python train.py --tokenizer="char" --parallel_block=false --moe_every=2 --decay_fraction=0.3
Rows from expert 7 of block 3, named by matrix and row number. Rows with one number belong to one neuron. Each number is 128 + 24 x the weight over its row's rms, rounded and kept within 0 to 255. All counts start at 0. Numbers have three digits each. After the name is the row's rms in percent of the matrix's.
# up: expert up (model.blocks.3.mlp.up, 16x192x384), inputs 0-127
# down: expert down (model.blocks.3.mlp.down, 16x384x192, transposed), outputs 0-127
up.148 110:124103113079090151148106098143114171130125175152133191145109105142097147071161102145142099101162091171152164133182115097126184097113151091141130116126104179104134142145120156156106115110116113093109127143099092117112114132120132149114084108129115098150124107133109139140079110165147121128130131159132131111148090096170134146136121128119112181103111161127121149113114114142105122157142
down.148 115:119149108100135138112132123162165106113154110109122124072187143119135116137067115101123141207136095133110148123100129124136095154098107133093142115146094102151094115119116088140137143106123111143118109146142155154085081175120096119126153146175140098098097170117083101135116114124128110108098145110176128111096191144147139139099132107124149156145136124095146134141132123173126149119144
up.149 104:122184139144129142206134109135108119141080147068105130078095105120123142113153100124127159082137180170130120161141131070151117123100127149119103111125127115118136125157141128155079155127136110098143135104107130091115100145149091158136099083098111152097099125081140131142178120151119109139107147170136117120131177123125139147113101165137126119156156095155108143106123150106108127160136
down.149 108:075132132126152109114130091133140144155143139049144121117133100104135093101178111096150128093104125109109097147124116143114134139158071144142125163153132173102193106152133123105099138126162103089112143121177108114173150125101084145112143096088139148125126108108160129138147112121155134189148187158109113135155154122116102192136168170096120142148145059126124159099148133118125119152129
up.150 100:096160129134127157169098141135097149124112142150142152108124085121083096143144097100126131124144162171146123131165111116175123131115124135155130130114173116140115132139153159146105150118136121116150130093137109137141105113169122132150128102140133129161123120119120147142118130105119131084118142133102181141129078114163114104101124150127113166103118124128088176116144123101115145121087
down.150 100:160126135113136161122100096138086137123129121148176122118097101120115132121117111132155101094120145096097137120132157155102106118136116155153123120096102162093134140077120119109207171115155136117102133135128115112106147138120137127088122151152129137117126154141101141100145157094142158134152120122104165167140129089171075133076149084145136137129160117125106104097135139123136117108127
up.151 062:147122098163135105150158106135138149166106131163139155122188156118125147098125096138125142132104079091107113088136132147090132135124126145135138112155130183172152194117129089143150058111129129155109132134116129127120155150159133143109105115125130164111151141110131099142101125132155125098106103106184128197130127151112125110147115131123119136157102190137142125168049157139074144125169
down.151 062:156164125140114142097100141097119080141102112133169135102135123111120094171126139157147124164162133131138109142094108134138103158151099157105135146144148113113093132115128169130134142142148128154155125134134169150132149120126124141132163135134112144145126093137123142105143130161108111160117106157074122117143114111133118110115156108093122179099151146060093110151138126143162095111115
up.152 084:146119128159101203168125156128088152087142143110152147139117076160064141115102115151164076129137138165121089128117141111104124095126134156149140141085125112127140150122120137142168111104183083114150088123162107102085143105138138132171138126143109118095138118113132143103122103146126129122160091136120113161135145116117107136137162114125123121053116130099087157152143120104121110120126
down.152 067:170142158143111125123080129114090156142140138142127159108201136138071138122154127150143099108095147112144125123117123111094110111136094165157143108150148187108175116109131149114122129157112108088171167148120103115126130138133137108121140135107102142122121129112149130040127120136170150102149132103159100163131151079158114151120154103140141146119157150123132097112151134080098152129078
up.153 102:080131106138120110150138147109146109142102136141102174097163117128129092117149110112133122153153091148157118108081091122147180169122161146135115134162147183132137137127126124150151153154142139156115104121114084117145119139095133148142086095099120109144134128134124084156102130161145107121061153087094099117154117156163140127157086149160094129142144135127115115098115162173101140147146
down.153 101:158123115103108139142127091150139151137077127117173127156102126104114132094137144068149171115137159157111136184135164126154093124126104144107128120064105113128113125110122114114139141088164113160152129121153082134092120095165099125135111135139133175107140188139164143163130113137110127151142166083134087121107106136142116113121158113108188100114121151091137125137094145131125133117148
up.154 093:166156126105113126107101134108143079108134135150139174079080120125126155113139098098114138102130142155139134153159123101134175121099171157157109148089133158182142122158122110175111124149118106116129132098098130120106159089140144121109113122095139087114097106074119132162134139175146105101136127135121109122173101137105122134140086118125162156126102173107133125094048121104116147123183
down.154 100:131166113125118135136117146168094145139138139143147101144160123152140135130129122122112131154114178126133131099119132151093120139154100137126128145104147150128136116083145103151117121138134187109141137091160074162115149088146112145114171111132128095131145087103118099078165116140134145124148148122070153182162119169124091176124141127109112157064100133107166171090099137144170116107108
up.155 084:126159110086108118120127113139111119118163134119142167093155134155135088133133139135109125114110125134122156148131108123111154160130068136093150116068088164126124146119091137133102110111098107177127109086126120098114152116102157157106100069121123122150139156153120146128112147148152140114121129140192091143095135105093160126135136146153155096096142102121153099133124132144139131107129
down.155 073:135127119142141143152140071137123158071155108125088136133193115137130181140158137138164124123102155123064125108121142106133129135103123100118109098104143128124162131118119118113129146118118109133144129167086119086139105129138121118121140116126124141129125123174140153095119106113163110076117119094120100115231123171114152133142098090139144130149173120109154118130137110099158130173196
up.156 084:123112113161128149142137118098153100129089156134127140114088136139116140157145100123187170150133132111121134100115094112159133109083158130127135111143145185131138164136105165143142161130179147124146083132093125109141161172113125142114091089158126072147125146141103148152092132131116122072141149124155154132166081111167089134131102164081117105102114167148135091067122108135154130143117
down.156 083:139130119182120184094122092117138142155122108122148143146116100108143131131106136149095094147156117181099137126131131146137105118106136169118152125143128130123110113101095132116149171084123135130161106141117173184112107153123094149130157131135127115128148171146082134161143105145105116117114125155131141135151165118165147150111135111099100118138139155126125118209144164154167116122138
up.157 084:116152136128132099157123164084145133125122159118110164110109135128129106143205104094150113159141067116119118116093105108135127147097102112088120118133117084098094138138027126146148161150128153126129121107122114136136165148157147139118152123125180138126158133112113137129129111110105139130132142115107106142130082141118108153145106131141082108156103166143126095088140109117139160105156
down.157 081:118139102084160116140115146134202092149163123117143116115115079122113140140145124119087140135134135161131107129113110090166157145103141124157158142105090106113103125130117094138148118137135127122108117108150126148127139154161115121126086130132111112121161143139138133168108111109133121141118144129175115127093138119181134119096136143110132148159105145140138140129088118165123134168152
up.158 143:167138128141155121121128121153129117168113096114088143093131133140115113130117112114158126171170114099136125177149114106096152130114155138164105152111113144142157153116088096123121126128107143142113117114105142118116137153122149116115133111132107096135095138102140100137148128133095088122123139108145126137152096078115112135146118150143142104141081129105123108075108126096122163144136
down.158 152:093138104127164114117147176141125112117143104124127138111154145135074126149107127168122113120128151132152123145108129143113133131171093149140156158130117168114104110137154104138156113119138138110113175087145117109135157116122143094120115138112118102118118137103106146078138124132100156167130094169121131129086131139149145132162147084126126130127147063150156132112100114129102094131131
up.159 104:114152159117126123148124139117129116163147118081120114130119103111098107107114134111105141143131160151120135182183137120127102120121130138128114124129078142171119153140091131122137164083133142137142109128129093123155111152095175128129117109134113128110086151136164099155171117158113111139150128182131080129128169121117116123161104135155118116176096075176115152108101181116107109144121
down.159 111:130110093073184141120172144141166100150139123117112087140118122098094112103131113131107140148077147110129142144119116138129087144190108114139108153153115154161164142097092092128095084114161155143145102098150142116142119150081133108088085134116117135108116144108125093135151152128126128145140134139132097087101133113151101152169127123150156128147116095124154160121070127158077106156066
up.160 109:129136137138093134161112126172106139093048147116138162148139130105120155107115120148143111148160137163151133150167119108116131139119158111136137094096154084150147100151148161138090133121157110197130109147128137120108099096145138115143129144090137131105102106141138123141124137195096143145143117153082132123109131125111132086139112115139126132129109132122119130144144118077125145180152
down.160 103:075143098163121140111119158144140148152107150139111176135084129129108117081148089164145117146106136125149116090103133154134091138126149127167118154155120124115161142146142136118089121134108131146114145196181084156141109173119131162122134136100115118147146112154157127130105112121087118152130105125065159153127105153122140152102134109064100136089152105161118168113103129126136110144100
up.161 096:150181121126109120132118134097107140127123144069146104118141096113093136156119125132136138149117154143148136166143117115156134128119151074094158146078115124130106161136065152136102075107144084152176140141128119092136113127113112100133152127132151114135163141134161108122118132129130091157097132106140150087120157122163170135140127119139129089133131144166124128115141111117138139105131
down.161 105:177117178108120104128133088096152114126116129129081105162123110175131200140138142172158136152104119132088085139139137117132122120069117119135134124119117139147155144137141139138129125124179155138139163127106139111106121150159161153149085150087101111186155116193118145095126091130150122088124110122148112121157130126095157142126096094126122074130139122102171107094136131116176124107128
up.162 082:088147135119110119159152091141146125155119121122104140122184091112092119115115070125152152180135145156167133114143116126123120174128109082110124107146136155157186134141123103100138150111148128127162115107099121095093102129152109143117155071126086137115143164117158134180130108124136131139165142084104100127143110132116150101157105141136109130143109140147102120114152098144121114161121
down.162 086:135100125101074146138104101143085150157147145143130166150133121073144111123152112144095168090130130135166137145112160086085069079130110082119081111085163126147126124102091174177105078152092118099107131110154129109110117099118145162081143110118131149147131144069113151178136119087157110118124148107108134140151083117166123111132133173143139141100140119104104159121116105163095146101132
up.163 087:098158146159089149135118158094127155126150155136135144116130129140174139117099112144082087143109135129150131109113101126125127131120127092121114120113198108145154109147110120129124098105156133094150132085155123135123159113129061174135122103126103092128134108116158146147132119146136144127118146155093095123058169164143157176141127137092107128115154176154114165132158131134111133122147
down.163 101:107107124176122124170165085158133117133146117060132196101097120143127110169146130145141120101134110091144113124120112104116123106160130154155077126092112149107133121132165125129116145087117164106117154097164168146131087143106128146159146132154112153120117126082087174123164147180161149151107100179097126174107080130143136152131140124140112118146116091116110158145127127059114145129117
up.164 071:110143131130113116125141157119115117103149136135118107118121135133099154142111122125080063172138119122130140157142158124139164095166118131146098159138131119094096116133107110127182152114134090111122136121161104124096146130146122137105136153119088165154128135130150194130117118120155149135127127141167117110151115133152092156141131135129123067122127113090122111129092105142140151147118
down.164 074:161126117153118149139104142118106150123126105120138131110143124134090116118101118121116105156085154092101145161113116133146101111114115140133128129108095107114127122139165130113093177105143116139156067166103106127144149125139123126141172139126075110132114110161142151128095125154127150140129099121150131161120087145159094170129153138131171092084160098118122134108132138089148113133094
up.165 093:096137101120145120149122138141137104130117153120128114110182105096160099079138114111145099143174126134146133097130111120150123149166094128104091088153136128137137146115105141147169111132127149149151125109105105120104144120129071158124133085093101134136114124121157107148200125092137128172105161128114102185124140111153167123128129126132110103164101122097153171134128148142117151123155
down.165 085:155124139127149140118102112159127087105113143113134132135152123153104149158153133160149111151135133132121115115153147117104098116130140122099128123137135109147128128103150163117118104114129131128130151172116153105132125120108152122109152133129076156132120132112188153048129145118113125187123117130133111125138120113194113127147203120087132140194136078084103130168130110094140133110074
up.166 080:081146131142131121151149109101134113099148124099107122144152105144118160106148150126111094152127069122122124099121108157144123169168138106080152147110138071097113151097088124116171163136102098152149143138139162143123136114131129129164136119122117125147126148130107132118139170132135126129095151114090092139132123134137182158136125116128114115191123135138129096087181136107151111131116
down.166 062:133121129140112086130188122143163138112131107072124161097107147145131129132085156143153163156153142123136127153079114140131125153099118125125111074158127140136130121148137123114106138162105110148116146125081142131149080146136100084128140161145095133120129108150132160063141133157117094119126112116130143139167143148143095120157165104142140105150154117107172100164136127115114111094120
up.167 088:076102140148096116118126132102128161118130143134116085139155080136163084050145134141108078095130117147147139120179128122116151113160132070130109119146122080129108122145099150084082108134153113141123140129136163138106139114114123164150140142104164096132133205121150149141117144119170140126124129121154122141141134096150192138120111147131120115146075081095130169134138128115122113135096
down.167 087:155107108145153130112093130155165133110137115121081096156123090146133128154152158161134123162137115146090086141117142079147134131149098069095142112137107065125098127116125175141093098105136159155117105148100166126110106126104107102132150133105127122087131133092121136121136101109105129138145124143148140083140114132113133161170127142091130141193169137142136140145158125112149140123173
up.168 078:136147166153093115136146125117121094160127161111093137101106124136139125118089104119085095155130108130121120144157106126084129099127193130130119136111143137077129152140140115147135163138133106183142111100123137111107139128153113135170149093103119110113136106119144136176122137158162104132115152067107117162144139111098075113169092143147126083169091155167097120091133098126108160145182
down.168 080:126129145103148104152132125120145137105136102116122145044143086149084107204109117146133106135123167150141116130143120126136112144146110143122143128105115131107112131135127132145124129116167109146156108123100151127123139132119151120117141132114091129161159108148070152113151119119129153120120118163122083124082135141144184157114143098152098146155122118116111141131100131152122095165091
up.169 086:079106141107096108123073114127140141097101145145130141154142158150125117122143109134119140112144133123154131144142101119112139063099154147135104135140162184129103182137138163135092119126117118110111135106115131107111113108129145122134104120134143090119122170132113192148143112143121136106176157107136163116111128092143139135148112146093155119105119076100107121111117108140130119137174
down.169 095:162096131171142140089133115119131112138119145132112132137130136134118156097119085150133130127129107154114076106115146115136154127107094145128185115137112130133102134157126124124086122135094143163140150154147174156088158164132106149164149122176101129132144141142101116112086156147130154113123147139128183085150152115149130128123154101102138161139112148110129140126115173142177093093174
up.170 095:143161129157102124155119115082122114133109147131103124138170140156174100154145098093124106166114169112149144150137115119164181132155159121138113145115179116132119195168073151105069111090175174179124110148124076090118097157140112129099090130089132145077134103114145105140105118131082081115128161112124155079095131128113094142142091142126088082141121105149133120118160126144103097159111
down.170 102:160148164143111140140110094112146103132139114149128131136098130148101140161131160109160147152153122129115097129127139119112100107097113131132128095112100114157153155113138115133144133107104172158142126163145109092108113173109158134106114145155122113161145118180156147106123116129113119102132115151142128135110095129089110122147110126110153110162165105142126146130121157112115114098157
up.171 104:079132141138112105127129148153127112157156135112133122169124114129086183108113126116083096167135135161177143153134122125099151136096114088105127136110101112111148162102121118108144103108105121121111115135120140098101114122121132150142149125137125141137119156116110127147176113165117134147130127158086121146153141104136121155166124121136137158104139128107110072083163172120137136151178
down.171 095:113122107120137127097084168167172105113130142108077099136139129104125119147099140154104147148129122112139120130126106165095101148126086097114141096133141116182126138130113170132108122091113151135117137092154109147140101128112126148130072137135163131105124107157102135056130081115122132119131119105157130094062122160129080103124153093130109102108140124129159117135130126136119128134102
up.172 123:111142147141111113157159108146146109172097116143128140123172133091145085163139110114137136135126087139157123126126124132112101152107115151117108069144087172131149130114145097118160141146114157184163120115087129112132105140113169175141101066118098154144108148121113130159164134155123131099121163081094104131120131141132123091121110147130138137149119120131108113145128147137084174130122
down.172 120:076134127157155144104117184136132111136120126100143137127116137120154086127122126168134073122158158088124125126158102112108105156164123159151131123113101095117123148167139083132152083180163094151143190127126108116132116074118160119129106110136110154125145149149185114100117120143122124138124117121145126148145075124147089116121169092127139100071190116151143121102107102107114145118099